A small audio frame classifier, trained from scratch: log mel input, activation mish.
Rows from block 8 of a small audio frame classifier, named by matrix and row number. Each number is 128 + 32 x the weight over its row's rms, rounded and kept within 0 to 255. All counts start at 0.
After each channel's rows are labels from the 100 clips, of 14976, where the channel reaches its highest value: "peak on" is the class under the peak; "responds to" is what is common among them. Only what is clearly more common there than usual is listed. The data: tunes sung on syllables by a formant synthesiser. In brackets: how many of the 100.
# c30: last pointwise conv (model.blocks.8.c3.0.weight, 192x192x1), inputs 0-191

c30.97 [150 127 155 117 110  93 120 136 124 147 158 108 124 135 125 114 131 125 148 125 149 109  70 130 123 174  83 114 160 100  99 112 112 125 174 159 119  97 148 118 150 141 144 140 114 105 120 142 154 112 123 184 122 136 129 105 180 152 128 107 152 136  83 156 109 102 179 167  91 103 145 126 133 113 163 160  93 130 155  97 161 121 127 111 162  97 154 106 167 174 130  86 133 149 118  81  91 168 199 112 165  94 156 174  90  33  87 112 139 169  57  84 134 118 104 135  95 136  89 155 143  93 155  68  12 125  81  73  96 153 145 128 114 158 143 133 123 105 147 142 135 148  49 101 133  95 177 101 186 104  88 120 179 150 174  88 149 161 105 108 102 194 144 121 101 206 156 131  61 147 108  85 105 144 117 137 161  96 164 174  78 132 103  87  83 152  82 124 147 115 119  60]
peak on: /ʃ/ (63); /t/ (36)
responds to: vowel: /u/ (86); consonant: /ʃ/ (63); deep voice (60); consonant: /t/ (36)

c30.159 [125 178 122 102 136 189  81 107 102 147  70 127 133 125 130 105 158 103 119 118  90  52 108  53 131 157 173  48 156 102  16 141 108 143 117 120  66 115 106 102 121 157  64 138 140 166  83 122 129 123 162 172  88 122 147 123 141 100 139 152 145 124 171 167 101 133  98 108 156 134 205 120  99 111 137 150  96 190 104 124 133 129 158 149  78 152 112 144 129  83 157 146 129 141 156 177 135 149 101 145 100 134 130 136 123 122 127 169 166 169 120 116 133 154 157 156 152 135 114  71 118 187 155 119 136 132 111 125 118  98 124 124 161 132 159 111 156 168 131 195 168 140 152 128 162 147 161 117 171 141  95 112  94 106 119 126 100 128 188 143 118 216  94 138 141 179 109 166 148  80 108 135  21 131  71  78 127 152 144 133 170 148 159 144 167 182 100 153 123  97 170 131]
peak on: /ʃ/ (31); /t/ (26)
responds to: child-like voice (64); vowel: /ɑ/ (36); vowel: /o/ (36); consonant: /ʃ/ (31)

c30.79 [135 131 175 178 162 110 122 138 143  68 135 111 108 115 115  73 109  90 132 124 171 164 132 160 109 149 118 193 126 123 162 110  85 105 132 128 164 157 122 111 161 157 142 135 149 120 152 158  59  99 157 132 105 113 102 107 150  93 140 164 109  96  92 129 145 144 187 183 177 165 126 125 168 170  98 134 119 134 126 176  94 108 168 131 177 159 165 135 115 160 111 180  66 131 126 156 101 186  97 132 181 164 160 157 103  80 116 155 178 179 114 102 146 127 123 159  70  97 124 102 180 190 162 153 103 140  94 131  91 163 171 162 139 157 154 140 147 158 186 117 178 112  74 130 179 191 178 125 141 120 141 118 179 130 115 112  86 109 136 150 114 189 127 194 109 155 109 156 101 152 161 139  70 100 149 118  84  67 134 123  87 143 173  59 120 181  95 161 127 117  91  70]
peak on: silence (68)
responds to: child-like voice (65); vowel: /o/ (45); vowel: /e/ (38)

c30.64 [ 93 146 131 120 142 121 166 108 145 113 130 161 111 120 108 147 155 129 150 154 137 111 160 131  94  91 128 123  56 159 125  99 130 122 133 159 132 153 140 171 151 105 137  84 108 135 126 161 115  98 143 104 139  77 115 124 134  77 161 180 100 147 100 108 146  99 162 187 219 138  54 206 120 172  78  95 100 116 123 128  66 144  93 121 165 115 116 132  86  99 161 104 107 129 105 175 121  72 125 176 161 105  79 111 118 151 186 129 142 113 180 154 131 121 194 167 144 157 114 169 136 184 113 151 137 165 138 149 148  99 104 121  58  71 131 131 111 113  77  25  83 118 151 123  94  96 131 113 127 143 128  84 101 137 109 143 160 140 105 131 153  94  91 164 123  54 142 117 176 134 148 186 141  96 146 125  91 102  73  54  97 138 134 101 126 141 191  94 162 154  74 167]
peak on: silence (85)
responds to: child-like voice (93); the note B (60); first note: B (51); vowel: /e/ (46)

c30.187 [141 143 115 144 193 135 118 133 122 143 140  98 160 136 151 118 105 127 137 132 118 149 124 142 136 121 116 171  65 121 133 136 113 152 117 107 146 153 132 125 132 151 141 180 143 131 166 101 168 114 151 103 120 141 114 125 167  88 177 138 112 112 198 109 103  89 162 126 142 133 172 163  91 129 184  59  90 104 136 114 125 158 102 136 101 119 146 127 123  97 188  90 141 130  91 138 119  47 164  53 129 115  93 138 130 112 145 171 111  70  87 114 162 160 144  61 205 143 155  96 106  32 111 117 133  65 153 140  97  98 162 163  81 111 100 153 141 163  47  61  89 114 179 137 138 114  88  71  90 125 128 138  67 123 116 103  66 141 141 191 148  89 157 141 160 105 146 167 171 145 139 173 110 127 135 153 150 147  89 130 162 123 111 121 128 149 101 126 192  69 172 202]
peak on: /u/ (49)
responds to: child-like voice (89); vowel: /u/ (49); first note: A# (34); first note: B (25)

c30.58 [ 90 100 147 152  84 110 153 120 207 104 179 159 121 152 133 166 120 151 157 148 219 164 147 241 148 159 123 135 133 143 145 137 124 117 144 149 168 115 153 157 156 111 206 131 107 111 202 162 133 137 199 140 156  98 142 167 169 160 125 149 140 171 105 139 155 125 160 218 184  89  88 169 168 168 141 139 123 148 143 153 110 146 144 144 213 146  85 134 126 149 127 110 171 145 111 131 133 161 117 178 144 119 155 128 167 166 154 164 183 147 140 156 164 125 137 183 130 135 133 170 152 157 132 150 132 191 138 157 130 156 154 162 135 138 178 137 108 152 129 111 149 145 134 102 170 176 164 129 131 152 132 124 183 190 147 145 187 126 117 190 120 165 147 174 135 134 139 224 150 151 149 170 160 132 154 123 108 114 133 127 105 124 149 108 158 150 175 135 144 160 137 111]
peak on: /e/ (47); /o/ (31)
responds to: child-like voice (80); vowel: /e/ (60); first note: B (41)

c30.150 [ 74 151 160 150 108 165 117 109 219 107 131 135 150 131  98 106 118 157 115 124 234 182  98 202 177 145 173 139 156  79 159 141 109 130 110 139 193 109 116 122 124 145 205 104  95 169 200 130 108 132 176 114 143 178 140 138 132 107 142 147  99 119 120  97 135 151  99 171 162 104 137 140 124 172 125 173 131 118 181 197 130 166 149 154 168 136 106 180 111 124 117 175 110 120 102 151 115 135 165 151 147 161 145 110 139 133 118 169 162 127 132  72 169 133 146 156 153 183 126  95 137 168 117 164 137 147 121 140 117 231 227 201 192 148 135 125 161 185 165 144 125 147 111 129 167 180 124 147 145 154 108 160 167 138 150 112 114 110 147 201 119 166 152 169 136 128 129 176 109 156 176 107 111 152 141 116 119 138 152 131 112 130 138 145 151 144 119 161 154 112 119 113]
peak on: /o/ (28)
responds to: child-like voice (80); vowel: /e/ (53); vowel: /o/ (40); first note: B (34)

c30.88 [174 142 170 119 108  90 204 200 131 136  45 143 121 173 105 115  25 178  80 144 144  86 172 122 164 136 133 106 103 138 118 155 235 190  57 144  98 137  93  94  81 152 149  90  87 160 128  50 166 146  98 174 170 115 139 151 135 130 126 134 155 122 109 125 135  78 138 137 118 161 130 124 152 135 142 112 172 131 123  76 192 103 141 137 183  90 125 136 178 126 114 109 200  95 124 104 124 134 146  88 169 156 136 173 145 122 137 131 122 137 104 136 140 153  81 140 127  74 107 163 117 139 146 103 103 121 164 134 123 189 119 133  96 158 124 176 144 130 148 190 140 164  64 131 113 143  90 128  91 153 123  97 130 146 151  89 155 126 124  97  90  92 176  95 100  95 117 129 108 144  91 126 137 165 105 112 120 108 108 167  77 142 120 127 113  82 114 131 170 108  81  93]
peak on: /æ/ (81)
responds to: vowel: /æ/ (88); consonant: none (50)

c30.72 [141  93 159 105  59 146 189 178 133 121 120 164 163 124 133  96 108 174 110 127 118  96  96 113 177 114 172  73 184 163  88 182 108  84 126 140 100 174 155 133 101 144 116  79 138 131 123 114 102 129 112 176 131 122  78 120 118 182 182 151 138 109 109 128 106 109  91 120  73 107  97 108 115 118 167 112  96 165 175 138 140 142  64 167 133 119  72 182 160 101 148 135 122  79  74 134  83 128 140  86 161  72 140 123 110 157 125 161 111 105 109 121 102 111 107 143 133 120 139 104 118  91 110  90 146  78 102 147 127 109 155 134  81 198 128 138 135 142  75 174 115 166 126 121 104  74  92 107 138  68  92 102  76  94 149  98  99 189 108 129 127  90 179 113 147 129 142 120  95 174  68  80  50 117 110  94 140 137 137 129  95 154  61 172  84  91  96  78 181  77 136 132]
peak on: /æ/ (66); /ɑ/ (33)
responds to: vowel: /æ/ (67)

c30.53 [132 130 182 103 134 176 185 126 160  90  72 144 130 129 101 155 140 204  80  77 158  83 191 136 100 162 136  46 148 226 133 114 157 185  75 158 132 139  59 116  52 142 195  87 114 147 147  86  97 109 143 120 102 137 118 135  94 134 136 106 126 120 106 125 124 162 104 112  99 171  78 130 142 113 109  84 136 135 105 209 152 120  63 142  94 106 101 156 114 186 139 159 114 134 132 149 148 101 111 101 115  90  88  51 158 163 113 142 168 134 172 126 113 120 163 149 120 147  96 122 113 123  95 170 175 143 136 193  88 125 147 136 136 144 154 141 129 111 117  99  72  85 132 121 135 162  95 140  96 132 112 116 213 128  99 124 141 117 139 153 147  86 155 133 158 104 123  99 145 110 115 120 104 117 116 125 136 129  95  31 152  66 134 141 112 126 173  99 102 142 157 144]
peak on: /o/ (58)
responds to: vowel: /o/ (85); child-like voice (72)

c30.96 [ 91 193 181 177 133 146  96  80 148 130 153 144  84 145 125 103 129 162 137 119 139 200 151 166 123 146 144 174 125 141 125 123 103  78 132 198 188 134 125 120 116 192 169  97 147 191 157 127 119 134 151  92 132 177 115 140 197  95 156  99 123  86 158 123 122 102 109 135 132  87 130 111 138 150 188 117 141 143 180 124 164 176  91 178 141 109  95 167 163 117 144  73 133 119 100 129 121  80  99 101 147  96 101 142 160 150 137 163 150  95 161 170 130 142 136 125 185 129 199 141 117 114 117 148 180 138 121 135 136 158 167 139 115 150 141 131 163 126 119 158 118 103 158  87 187 146  48 170  64 120 157 178  97  78 119 172  89 202 117 164 199 129 131 123 130 105 133 166  99 107 171 151 164 124 195  93  99 111 136 132 111 173 124 104 111 145 147 132 190 130  81 193]
peak on: /u/ (58); /o/ (35)
responds to: child-like voice (69); vowel: /u/ (59); vowel: /o/ (38); first note: A# (25)

c30.66 [131 122 194 134  73 181 119  84 132  83 111 157 107 171  64 100 111 189  99  81 142 108  89 132 145 148 163 147 143  97  96 183 141 120 136 115 123 114  63  61 109 164 128  78  93 182 124 109  90 117 132 149 124 121  83 116  91 140 157 158  82 134  93 115 118 168 145 151 105 115 148 124 130 110  84 168 105 155 140 142 115  99 191 128 145 144 125 163 101 147 122 153  98 115 164 145 121 147 163 105 169 160 172 101 112 109 116 152  94 139 101  25 137 112 141  43 104 141  96  71 134 111 114 182  65 104 112 107 111 175 136 175 188 159 115 124 107 165 200 132 162 120  83 155 127 117 146  98 150 103 103  96 219 167 144 182 135  97 128 123  94 132 148 158  78 196  95 143 115 144 114 103 115 106 107 164 148 148 165 157 157  94 138 123 113 116 124 100 131 107 129  55]
peak on: /o/ (57)
responds to: child-like voice (80); vowel: /o/ (64)

c30.105 [ 73  82  65 102 167 119 164 192 139 101 120 181 135 109 115 139 133 181 133 111 146 119 222 113  84 116  73 137 132 152 138 154 188 162  88 150 112  71 133 111 109  44 134 142  76  89 135 118 163 114 144 138 144 138 127 148 129 105 103  78 129  52 115 113 103  95 157 143 133 144 105 154 125 132 125  97 110 114 125 139 121 122 177 135 141 134 166 128 109 128 126 118 140 112 124 100 122 107 158  80 147 111 128 129 188 124 116 142  93  70  70 131 146 108 106 109 124 130 127 116 116 102 129 114 126  40 162  58 123 100 151 124 105 150 127 199 148 131 139 148  85 150  45 113 187 174 101 148  75 115 129 210 109 151 133 110 159  85 105 165 119 144 137 100  84 100 126 181 109 121 195 126 179 121 173 148  94 114 167 123  87 117  76 131  80 112 112 215 103 123 127  98]
peak on: silence (100)
responds to: vowel: /o/ (66)

c30.15 [133 184 110 159 167 135 101 117 153 147 167 131 136 150 162  95  98 117 131 173 136 150 164 150 108 101 139 168 121 107 169 109 160 133 133 117 174 130 197 158 176 140 161 163 145 141 181 133 141 143 191  70 165 138 130 169  94 164 127  90 109 158 131 156 158 156  80 127 126 108  97 114 171 147 129 115 131 105 167 158 121 151  79 134 132 101 146 160 139 108 148 127 163 110 117 100 145 131 201 115 106 128  85 126 130 121 128 131 131 111  87 158 117 106  71 138 152 112 170 162 142  76  60 105 127 105 114 102 190 113 146 179 164 186 153 128 133 166 102 100  96 102 116 128 203 117  81 176 117  90 178 195 144 112 123 165 104  99  59 169  82  67 171 114 122  85 158 150 110 180 177 124 206 224 159 142 146 161 161 121 152 177  84 185 106 120 112 141 116 146 132  96]
peak on: silence (100)
responds to: reverberation (95); vowel: /e/ (47); vowel: /o/ (42)

c30.166 [121 225 129 143 155 150 124   1  98 130 120 148  84  97 147  89 127 112 107 129 134 213 160 137 115 176 191 168  47 247 154  80  94  97 113 156 184 140  93 121 101 174 111  94 152 128 135  93  83  90 121 108 142 157 106 113 168 108 144 115 100  93 113 125 128 107 134 151 128 114 124 114 137 144 122 114 161 141 109 137 133 173  53 129 160  66 118 117 119 185 118 151  89 145  93 100 144 115 124 110 117 141 143 160 100 142 133 137 122 119 154 145 122 135 145 129 162 122 135 156 124 146 179 143 198 173 113 137  72 114 138 127 101  80 147 102 123 152 114 114 122  93 131  94 102  90 156 114 123 188  96  81 123 111  86  90 140 164 123 101 184 126 116 116 135  96 157 118 146 148  98 133  55  93 123 110  83 136  80  60  81 129 106 134  98 145 142 100 144 112 105 168]
peak on: /l/ (69)
responds to: consonant: /l/ (70); child-like voice (54)

c30.83 [100 143  83 117 147 162  96  89 165 138 122 110 105 126 135 117 130  85  84  92 155 182 130 203 133 126 140 165 101 143 159 107 101 152  95 100 171 123  89  99 116 118 198 131 117 119 166 101 110 117 127 157 151 150 128 102 165  97 148 161 115 116 119 100 122 140 186 245 166 112 166 149 112 215 121 128 140 125 130 155 120 137 187 143 248 150 119 148 138 131 123 142 130 132 117 136 104 114 187 126  88 156 158 140 106 128 147 195 165 165 129  71 222 161 132 143 128 156 116 122 131 168 145 129 139 192 152 151 111 251 212 141 132 116 141 117 147 123 143 184 104 167 108 128 135 116 112 105 115 111 117 153 180 227 134 122 175 118 103 172 114  99 137 123 150 114 140 138 129 160 137 136  95 136 126 130 133 136 121 124 110 122 101 158 112 159 105 103 140 113 100 139]
peak on: /e/ (71)
responds to: vowel: /e/ (71); child-like voice (69); the note B (60); first note: B (48)

c30.158 [100  35 112 166 126 109 182  89 149  90 168 131  88 118 144 124 103 125 156 107 153 255 122 200 112 129 116 211 124 192 176 139  47  66 152 118 194 133 124 142 150 109 167 125 175 114 153 149 118 118 171 147 153 129 132 125 107 147 149 149 127 148 145 128 160 139 170 171 161 135 135 175 157 162 149  89  95 171 108 153  91 100 104  99 167  93 126 128 107 155 100 114 146 160 100 141 107 146  93 137 133 131 112 151 132 143 115 156 131 144 129 129 141 153 135 153 184 168 150 105  98 129 155 128 185 152  98 115  90 165 168 147 116 158 138 118 124 127  79 114 139 104 183  82 152 111 115 156 118 120 118 136 129 124 136 119  99 181  89 151 167  94 116 124 176  77 183 173  83 144 154 167 135  95 148 136 138 115 128 137 101 195  96  74 123 156 118  96 177 153 125 202]
peak on: /u/ (38)
responds to: child-like voice (61); vowel: /u/ (40); vowel: /e/ (40)

c30.125 [128 146 166 117  87 158 140 138  86  88 129 144 187 133  82 151 102 185 156 116 105 108 111  85 130 147 153  84 124 132 116 181 130 113 124 150 112 128 133 139 140 154  94 143 110 139  87 141 135 116  90 175 159  89 137 124 131 144 116  93 130 130  78 126 139 118  69  63  87 115 130 133 112  88 139  95 147 152 113 136 143 142  54 120  81  16 114  95 166 174 155 164 129  54  47  61 103 122 142 133 133 111  94 124  98  90 130  35 142 113 113 163  25  81 144 124  97 173 139 143 119 135 166 127 132 135 104 106 106 132  51  92  99 126 122 177 100 138  97 135 113 127  99  91 102 131 123 123 118 164 133 103  95  80 107 101 123 123 129  80 127  99 187  90 168 101 153  50 110 126 126 108 124 103 122 130 147 138  93  67 135  97 101 160 101  68 159 103 132 137 190 114]
peak on: /æ/ (47); /ɑ/ (45)
responds to: vowel: /æ/ (50); vowel: /ɑ/ (46); consonant: /ʃ/ (39)

c30.149 [108 107 161  61  72 174 142 121 115  75 114 190 153 115  98 113  88 237  94  98 111  87 140 124 145  98  99  48 129 160  99 202 123  96 107 179 108 107 128 100  91 106 132  89  85 132 119  91 114  96 101 141 126 112 104 146 192 160 114 100 114  87 118 114 116 133  99 133 128 140  81 127 160 135 168 141 103 122 114 116 165 120 119 186 149 101 100 156 148 157 176 100 112  78 104  87 144 147 151 146 126 113 134  86 122 141 131  74 122 103 101 148  67 117 126 124  99 130 117 198 128 101 113 111 109 150 132 106 120  96  91  86 147  87 125 138 120 104 199 121 135 152 113 121 108  85 143  94 148 128 108  41 163  93 141 101 156 161 183  86 142 139 201 145  92 168 148  99 126 186  37 100  64 132  97 158 152 110 103 133  74 107 105 152 140  94 135 115 123 122  99  89]
peak on: /æ/ (76)
responds to: vowel: /æ/ (77); child-like voice (69)

c30.37 [106 103 144 147 124 139 105 115 209 112 220 157  85 159 136 155 179 171 188 144 223 161 142 225 109 128 133 134 125 105 156 136 105 148 160 144 177 142 177 172 167 135 209 141 106 123 210 185 140 161 144 179 165  82 150 136 164 157 133 153 152 149 140 166 162  85 146 213 156 112 167 143 140 165 156 165 104 178 134 143 101 111 195 147 215 162 115 108 153 109 115  92 144 139 123 132 116 123 148 163 125 150 150 130 141 112 159 196 164 147 140 140 197 131 137 160 123 151 136 165 134 144 153 132 110 186 138 126 149 170 162 186  95 115 156 152 151 140 102 141 131 127 114  95 152 154 143 137 135 146 133 109 124 188 140 116 175 141 147 181 153 157 133 159 159 124 142 194 156 145 120 158 146 139 135 109 120 101 119 131 116 140 141 136 154 173 158 154 156 137 135 121]
peak on: /e/ (51); /o/ (28)
responds to: child-like voice (70); vowel: /e/ (66); first note: B (38)

c30.136 [128 137  88  46 112 130 151 152  71 130  38 140 167 131 104 123  68 147  28 118  41  79 117  57 171 139 110  88 175 129 112 156 147 130  97  89  45  61  46  67  42  78  80 132  95 110  42  71 133 150 119 143  61 130 133 110 153 161 153 171 160 151 129 124 134 120 169 168 151 126 133 117  89 149 112 139  88 129 167  83 159  99 106 134 180 119 156 145 128 118 123 115 132 113 131 131 153 138 156 114 113 122 102 116 119 132 135 150 155 167 142 120 149 133 122 146 114 107  99 119 134 160 104 129 127 164 154 157 109 100  97  58 137 133 163  84  75  79 123 107 124 160 112 159  89  81 127 134 118 128 102 164  92 164 139 142 124 117 137 116  86 105 118 108  95 108 145 137 121 133 110 139 136  81 104 101 144 127 188 157 131 148 132 122 129 119 125  84 141 109 112 165]
peak on: /ʃ/ (37)
responds to: child-like voice (77); vowel: /e/ (42); consonant: /ʃ/ (41); first note: B (38)

c30.77 [130 110 139 144 156 101  87 130 211 119 174 134 128 168 154 161 112 153 140  95 202 170 148 202 105  88 108 155 112 107 167 145 131 138 133 126 183 151 142 148 152 108 205 128 125 124 179 156 136 125 197  84 130 173 123 147 158 112 131 131 106 117 132  86 104 179 102 151 144 180  56 150 155 164 130 142 164 112 148 201 128 116 101 161 153 129 113 180  97 121 142 105 137 134  97 135  84 167 103 145 108 120 107  89 128 159 158 167 146 201 150 132 134 120 140 177 161 184 152 119 142 150  65 147 156 183 118 158 113 174 178 185 126 159 155 124 134 216 142  89 123 103 154 100 178 159 124 144 119 176 138 156 181 119 129 118  94 172  95 190 166 129 142 148 172 112 134 181  92 146 173 124 136 142 188 107  82 120 161 119  71 154 115 108  98 157 159 143 158 110  96 124]
peak on: /e/ (28)
responds to: child-like voice (68); vowel: /e/ (57); first note: B (25)

c30.3 [160 132 129 170 126 108 101 136 140 144 109  82 153 114  97 114  96  45  82 115 138 122 116 133  91 112 128 129 109  92 125  66 175 158  92 128 127 118 126 102 124 140 154 128 102 127 134  98 106  67 128 121  92 161  88  98 151  30 113 157  64 109  41  95 111 152 158 154 163 144 108 127 131 173  66 119 120  83  68 153  81 104 102 124 180 116 212 154  38 152  88 130 107 141 190 118 132 158 145  98  94 132 114 130 102 139 104 132 160 184 116  75 138 136 122 155  99 103  64  98 144 139 129 148 133 187 120 129 105 116 130 124 170 122 194  89  72 102 176  72 132  93  93 164 142  96 128  85 138 139  84 113 152 116  78 111 117  91 134 159 108 155 107 133  96 105 148 146 100 138 136 135  83  72  77 172  89  62  94 102 113 125 150 107 101 136 120 141 105  96  95 113]
peak on: /u/ (37)
responds to: vowel: /u/ (37); vowel: /o/ (36); clipping (26)

c30.107 [183 213 241 179 145 112 158 103 122 131  82 140 103 166  92  20  87 179 106 101 147 140 100 109 123 160 143 117 113 165 106 110 165 113 117 190 122  82  84  89 122 237 123  86 117 208  94 118 137 178 131  96 159 113 129  93 199 123 132  91 168 139  96 112 108 115 158 131 102  95 120 124 123 114 159 121 112 115 129 134 165 128 111 114 162 126 115 117 152 173 127 109 161 122 123  84  68 147 125  73 166 126 158 174 126  91  95 124 161 129 114 142 143 151 143 110 135 144 166 157 146  93 168 108 153 133  98  68 113 128 164 130 130 128 125 167 125 131 102 126 122 132  81  85 116  95 110  85  98 143 136 104 131 171 142 110 140 193  83 104 172 113 163  95 147 109 168 119  83 175 120 120  92 138 145 166 145 156 112 126  79 144  96  80  86 125 105  89 167 129 106 129]
peak on: /o/ (65); /ɑ/ (31)
responds to: vowel: /o/ (65); mains hum (34)

c30.100 [149 103  97 141 153 142 177 140  88 169 113 113 190 115 126 136 111 117 112 104  84  70 122 119 121  74 121  98  73  98  82 138 136 179 104 119  87 163 141 111 126  91 101 119 122 116 138 103 226 105 107 116  78 122 148 156 104  95 108 119 105 137 166 140 104 126 153  93  94 162 115  94 109 112 152  37 174 110   7 113  76 115  73 110  94  79 124 151 102 165 158 143 128 154 136  88 144  52  87  77 116 106  87 132 136 118 122 132 126 103  71 107 127 146 102  94 155 126 154 115  62  90 135 117 138 100 132 104 105  89 143 119 156 115  65 149 109  90  98 113 131 128 135 134 154 146 115  92  74 152 105 137 146  80 145  91  75 100 155 141  98 135 134 146 121  33  78  95 191  98 149 135  94 123  91 147 103 143  65 148 155 142 151 148 174 116 146 159 144 118 160 154]
peak on: /æ/ (36); /i/ (29)
responds to: vowel: /i/ (53); vowel: /æ/ (37)

c30.142 [180 155 169 152 132 124 175 151 148 145 146 213 128 143  52  88  97 235  95 137 149 140 179 156 154 166 118 122 134 169 169 144 193 156  91 203 152 176 117 104 103 139 150  53  68 133 124  91 133 125 106 126 173  90 105 157 175 138 111  96 131 113  97  99 128 112 152 158 101 142  91 139 124 132 173  98 101 126 127 127 139 122 114 151 168 119 121 123 115 152 152 100 174  99 118  75  84 121 182 121 125  94 100 124 128 107  99  95 187 119 125 164  87  87 109 138 110 157 171 161 150 152 120 111 114 155 103  75 115 115 144 136  77 118 162 154 182 122 111 120  45 108  30 108 156 111 150 117 133 118  87 116 135 109 134  97 149 180  96 131 180 126 213 173 114 142 146 120 148 153 146 117 109 136 141 126  87 105 123  86  62 118 132 109 119 112 157 137 175 105 110  89]
peak on: /o/ (59); /æ/ (30)
responds to: vowel: /o/ (59); consonant: /t/ (32)

c30.169 [ 84 142 113  75 127 167 142 140 134  96  85 172 139 134  95 119  83 163  90 109 136  82 150 107 149 150 120  86 161 114 104 187 122 144  54 163 106 108 133 102  67  96 141  97  77 126  97  78 105 104 117 105  82 143 132 155 128 158 122 145  93 122 179 161 138 118 120 115 136 125 134  99 133  80 133 141  84  42 157 124 129  81 113 193 122 143 143 132  71  81 131 103 152  93 131 140 124 132 140 109 166  96  92  74 129 150 112  94 128 157 123 130  71  82 132 103 160 138 122  55 191 119  55 129 146 138 139 155  69  41  67 146 116 172 144 134 123 164 100  94 104  92 158 127 116 119 148 126 161 150 102 134 120  62 101 166  42 130  95  90 151 148 101 124 144 165 108 110 123  93  96 182  88  77 118  88 115 120 170 104 112 186 144  84  98 106 132 139 127  69 114 160]
peak on: /u/ (41)
responds to: vowel: /u/ (41); vowel: /o/ (41)

c30.21 [122 201 171 157 146 151 119  75 142 132 126 159 132 132  76  95 121 126 126 124 135 136 158 154 126 160 171 134 107 159 152 104 104 132  94 193 150  99 111 114 114 181 164  89  77 149 130 112 120 101 133 120 158 115 123 110 140 117  89  72 154 122  82 107 100 140  91 111 112  63  99 130 107 119 145  47 181 142  94 159 125 127   6 120 152  23 110 125 151 147  97 121 133  49  84  18 107  84 181 117 121 135  93 100 133 113  96 111 148  85 122 190 105  71 122 136 135 190 160 140 114 132 113 124 165 146  98 104  98 150 131 118 111 160 160 132 168 152  67 126  67 131 115  78 144 110 122 126 123 115  75 130  90 117 132 114 127 177  76 131 165 106 108  91 171 117 172 129 132 137 150 126 107 121 117 101 148 121 130 109 129 142  92 188 100 130 119 103 147  96 145 179]
peak on: /o/ (90)
responds to: vowel: /o/ (98)

c30.78 [105 143 111 118 140 139 123 112 248 159 160 152 134 165 118 151 154 110 162 134 215 153  99 231 115 131 151 147 116  86 141 142 138 138 119 123 187 132 128 139 160 109 212 120 111 130 225 166 135 138 145 116 111 145 142 172 167 129 117 191 105 143 139  97 133  99 151 186 195 123 117 159 128 184 100 147  65 119 130 138  89 147 184 142 201 154 125 166 108  55 163  80 155 146 142 180  92 117 168 172 107 163 122 110 138 131 142 148 131 123  94  70 173 156 146 133 139 107 109 119 108 162 105 116  92 168 159 114 164 187 167 164 152 122 121 124 120 165 158 151 141 167 117 144 159 147  93 101 135  87 107 167 150 185 148  94 175  73 109 189 109 136 139 127  90 115 105 149 119 129 157 137 113 140 108 157 141 160 124 122 136  95 100 144 137 135 112 179 136  86 117 125]
peak on: /e/ (78)
responds to: child-like voice (78); vowel: /e/ (78); first note: B (43)

c30.172 [ 79  81 144 139 121  82 177  66  65 132 120 157 125  51 126 116 118 132 111 159  59 186  83 102 127  91 179 178  90 186 134  93  21  68 140 171 155 102 112 140  79 122  67 142 154 134  50  99 138 117 126 140 152 156 131 105 127 135 123 133 104 159 128 161 139 130 149 152 142  71 147 122 148 151 135 133 131 133 147  90 123 153  63 109 145  89 114  91 110 176 129 124 123 164  94 166 127 119 108 157 131  70  85  97 110 115 126 114 135 144 136 141 101 118 153 121 114 156 118 122  85 115 114 118 159 177 100 154 116  97  86 113  54 126 151 113 112 118  74  62 112 104 156  98  97 126 135 160  45 118 164  89 112 139 123 140 149 153 119  65 134  80 130  95 132  51 153 107 110 169 117 138 128 103 148 136 141 129 112 116 140 128  93 127 104 124 167  30 121 186 145 118]
peak on: /l/ (58)
responds to: consonant: /l/ (71); mains hum (30)

c30.110 [106 136  90 122 132 117 139 125 136 104 102 140 154 100 108 122 108 135  92  97 137 144 137 178  85  88 130 150  78 141 156 104 122 115  97 133 162 107 105 110  76 118 147 140 111 117 148  94 159 128 123 152 116 117 105 103  63 131  98 127 108 121  87 101  48  96 134 120 111 123 130 127 120 159 104 104 143 147 114 133 130  98 132 109 131 107 127 165 126 132  94 119 133 142 118  93 144  72 126 111  89 120 132 148 123  52  97 125  77 103 103  72 114 151 100  73  80  64  96 115 111  59 159 110  78  93 128   5 134 102 142 120 134 117  98 121 133 106 149 199 127 146   0 129  93 135  64 109  77 103 128 118 101 107 146 157 156  74 130 111 125 119 149  72  78 112  91 117  98 106 124  87 149  77 126 163 119 145  70  99 159 118  80 145 115  50 118 193  86 146 155  76]
peak on: /u/ (32); /o/ (29)
responds to: child-like voice (69); vowel: /u/ (36)